A small image flow-matching model, trained from scratch.
Model: 32-pixel images, patch size [4, 4].
Rows from block 3 of a small image flow-matching model, named by matrix and row number. Rows with one number belong to one neuron. Each number is 128 + 32 x the weight over its row's rms, rounded and kept within 0 to 255. All counts start at 0. Numbers have three digits each.
After each neuron's rows are labels from the 100 images, of 14976 (inputs lightly noised), where the neuron reaches its highest value: "strongest on" is what is common among them. Only what is clearly more common there than usual is listed. The data: single printed letters, digits and signs in grey, bent and noisy. In brackets: how many of the 100.
# fc1: MLP up (model.blocks.3.mlp.fc1.weight, 768x256), inputs 192-255
# fc2: MLP down (model.blocks.3.mlp.fc2.weight, 256x768, transposed), outputs 192-255

fc1.472:146127102123117131124097065112127113170027122075139142149129128107102129117186169176206111153167115124146140106130148131220215103104112156132122084111154108101123143113125105179091122130151150
fc2.472:133115116051143161216150130171090137124085130076112138058121091149126130112092075180095105143165156080094070074131141141203127132129151015118110156043100096079202133135170116125120141121135131
strongest on: dark on light (79)

fc1.90:125129143113138043231121139128122122201143144169176141073086120160128149088122130124139097146121144158173111158101090121092131195129116119139104181140126124208137168167128117130141107172137111
fc2.90:115125148227133119102046150120174146139149175136130159111120151122136130095143145102181134140133119156149151154143156122101123134093121133147029131117094139135133074122150113124119113146128128
strongest on: dark on light (87)

fc1.725:123158064149147161116150123130099151095169126112174090138126128117117169097109115110145129098113138110196121098146136148170123152152104128093116145141152136191111022072087120131121125065099091
fc2.725:137066128255123093098129127111187115155104188140129118135118116151135120099124161141178124144071106079137109097157128126128153140124149140174140106127213146153087255112137130152135124118112124
strongest on: dark on light (80)

fc1.739:114127134188153161162102109114122088153164120139095140155120132158118124138082168083157115083126058107113137121111114106086093118210107055143197152173125124152099125159052133183101126108112155
fc2.739:109126113149090141110125096024069140170184128133123122124165115112084102143117081160123144105090156117165206052094150074169127104115106128150151112134160173122070132120111090110141128137128133
strongest on: dark on light (78)

fc1.218:123090138095147115091088121137141100148173189134078115114117119140108079161097131141225115163142153220147133107116133127143170121165108133098136105090121090119113098121105189127171138090112153
fc2.218:137122114049113179156087142152143124136156136115138198098129139138146129110145087188066155120117159127112138195148129139127123139170098168143163139124207161149103191137131142112157120118135132
strongest on: dark on light (99)

fc1.732:160102148152144115140034165192110144154009141131105094184124081112082121109163054145144089114152143123149143100174115120200079119130090087142130098108158094112149142132141067188120134097132123
fc2.732:141119107081153114215179137141111149116201126160105157077137121154127151119146072179117141116090125078084140105147151125213153148125179094117127120062169188146171125143149113106109103132131147
strongest on: dark on light (100)

fc1.561:109104145100089164109087142124158076148116144149123091124134066142106149122156174145141072133160173122131139127115138100194153115116135154127122110234062110159134146118174142176133117121143156
fc2.561:150127137159145146140132059103116102123130128123141134112138161165160132111087132200111117139164163135077194110123135149145122135124110196112127111190086138129115136127124108098152111128124126
strongest on: dark on light (91)

fc1.539:109147115169131161096130108128119108137193085137152086093130115132125138127146173122050164144113103091098134160152148120168094109186133083108127109146077124175126087102161100137116129130150179
fc2.539:115129118155095132153111068089077124142147123136100138189124045115124122223119147149184121102183136125157181183141155138115140137148114164155116108200084072115110161155140121142108127125156152
strongest on: dark on light (80)

fc1.731:150112122173095115170132153090124134107151135113147110155134112131121138115061128131127105071119185127182123113126176167073130133096107081125085104126124183137098193095077173164151117154130164
fc2.731:139128136137156163153116129173123119104145146121149139135136113154132125119107192091094197122126140137221155154094160173113134148128074111116127094121152197186082106115085151059187111125122114
strongest on: dark on light (94)

fc1.97:120104152223095124152148094129095096128173115136126153134154112091121141129130076140112142115101115127176131115150117090141149098154071120137126161090067195138194141139123149116136128130121134
fc2.97:086128120113133112179135064090110122134181131142125160146126103123091145143092161083130198144132132149171143187174157116124148144125114243110128093117050117101067135137121062090125099125123149
strongest on: dark on light (98)

fc1.440:124137128081086147086048194129129124066181101144143106134133165130175149136167128092061060109179170097127117116188108107086134160094130126124138120188112063156118151140135140075152116138120082
fc2.440:104138138158103148101132123220113124147110117096104141075154088127122153131132156160148147113159107143198166130135148137040147142129124160111137129176109094132107097137079176109117099128131124
strongest on: dark on light (92)

fc1.229:102161127221154130172223065159088112135155133119130142123126117133163122146101104082140063155143123093177138099164144160097151072073167098132091170110164120114157069151146152185137144125151135
fc2.229:115125120138159082206100083150120130168097141134100148107106123154032125138092128116120116106106156141213158143128174123120162148148101046139147084090123000097120170147108136119108124123130139
strongest on: dark on light (98)

fc1.688:123152184124143131129136129112146128119135218106048155124106140146183149090126094127166135099101151130178187139135164157115129198125142126064095145121144124180138167152121121129118110156152139
fc2.688:132122131147134135110205156111148099165089255121133114183117091116127129025133086132127122135091127100115128146147139161113142119107127128158088127114125132140145118130060172142119134164130117
strongest on: dark on light (71)

fc1.180:117145073136124116116123183127131163112097145127124094112117157155118114114030132143134115137126124159122131139121119095153093088135163109133086153098068120151152098113161115134131152149153133
fc2.180:112133119125106094137127193182119107118090120143104134146091143172138128143110105087135088098125096149116093136165120104155115131131142191110135134114087154176122144120135138152144107126130155
strongest on: dark on light (94)

fc1.154:124149142115123112105091181121164073145146088183169092104143127142127126149131095130107089135140135122119155105166117072049104159068106123137167161142142104123129118111098208139154096128106161
fc2.154:123128120132129094177133199127163148132021133117146118144146186117165133148127187132117198102101093136141149090159154175070107139142111162093135150058120193106140117104088135121145133134116109
strongest on: bold (73)

fc1.325:132119096129084120102149152151143111135197114149123163163134067117143157146170099124070111053105133156107132135105152109082090135150096121116118112120196107152178077173076123149084127125136149
fc2.325:081141148161140152130106049126079137180118116135102112186155136115086126153145175076131163136065130172199111136184142111061110112143092198117141095103144069174058170095073148076104145133133137
strongest on: dark on light (95)

fc1.701:112108173132157125120090123094132079136120094096131149180133078114056105081145154145154092166126166024162133094117114127226127152055098133128127141140083094114131113138179139195158098117098107
fc2.701:102123097107154149102159108051143129125071118136119146126130136144177128105122164091111131110176082045124189103071138183192125144126113174107135137171080106114143139136131082141151115130124114
strongest on: dark on light (92)

fc1.255:119015133104103113093115138119112091147083152171128100142100137130150132199111122116191129129123110064089041057121135125166137148133139141143123088129146081182159138061134150129131199102061084
fc2.255:132233133163134135139191120120154129134176089105143144078138103131137137115112056126019119143150128176129166113086147137200126126083125142098121132143138127134193121126140132152130119097134136
strongest on: dark on light (81)

fc1.68:116120173122129133136179110143117129130109132102130166081110132143058101144116109133149138142041120134173111131122133123082164103095126112141134142124111128081102205156110145127110116129141120
fc2.68:129146137009128159158095128142138133176158133112130131130127155128127129096119142135061145148079162120125125093091123127135138125116141135100113119145071123143166009112077129140104112132121131
strongest on: dark on light (74)

fc1.57:139210099172093111101165126138131219088156108128179127088134131109189161122106131216055168195122133143137135184118133160154136126141148166128127133128145131115139026166125127097114167158133181
fc2.57:124130142186125097136093087118092140136106119147121135143153114079101136178150140113217077126135158155128069171189123128024131128145164149135122121163099108160138193119104151116107145124162132
strongest on: dark on light (73)

fc1.327:137158085119133110168119154159142137191130087143085092094037151186147104106132132111165121121133154161180162061110175129072168183105136126099148175105130166192134174142101128129138095154097174
fc2.327:137134156096120166134134129140137121149103135118137105112099154139101116068135162104069125130128133085146127086096122129114128134194106163082095117136116141123152100125048139104137134171130145
strongest on: dark on light (82)

fc1.292:126082168122078129147052167138142186136071160055122079109129145102162149107105137194112145084083191135133123134112136158167165076148096150120209119085112100159137174127171115112093134138158073
fc2.292:132139138166117091082133088102160123099102114139121135115098119087132155107128101201146092150157129180097133215112089115162126156123176068164124111161123072168099094124120144144139137126130139
strongest on: capital (60)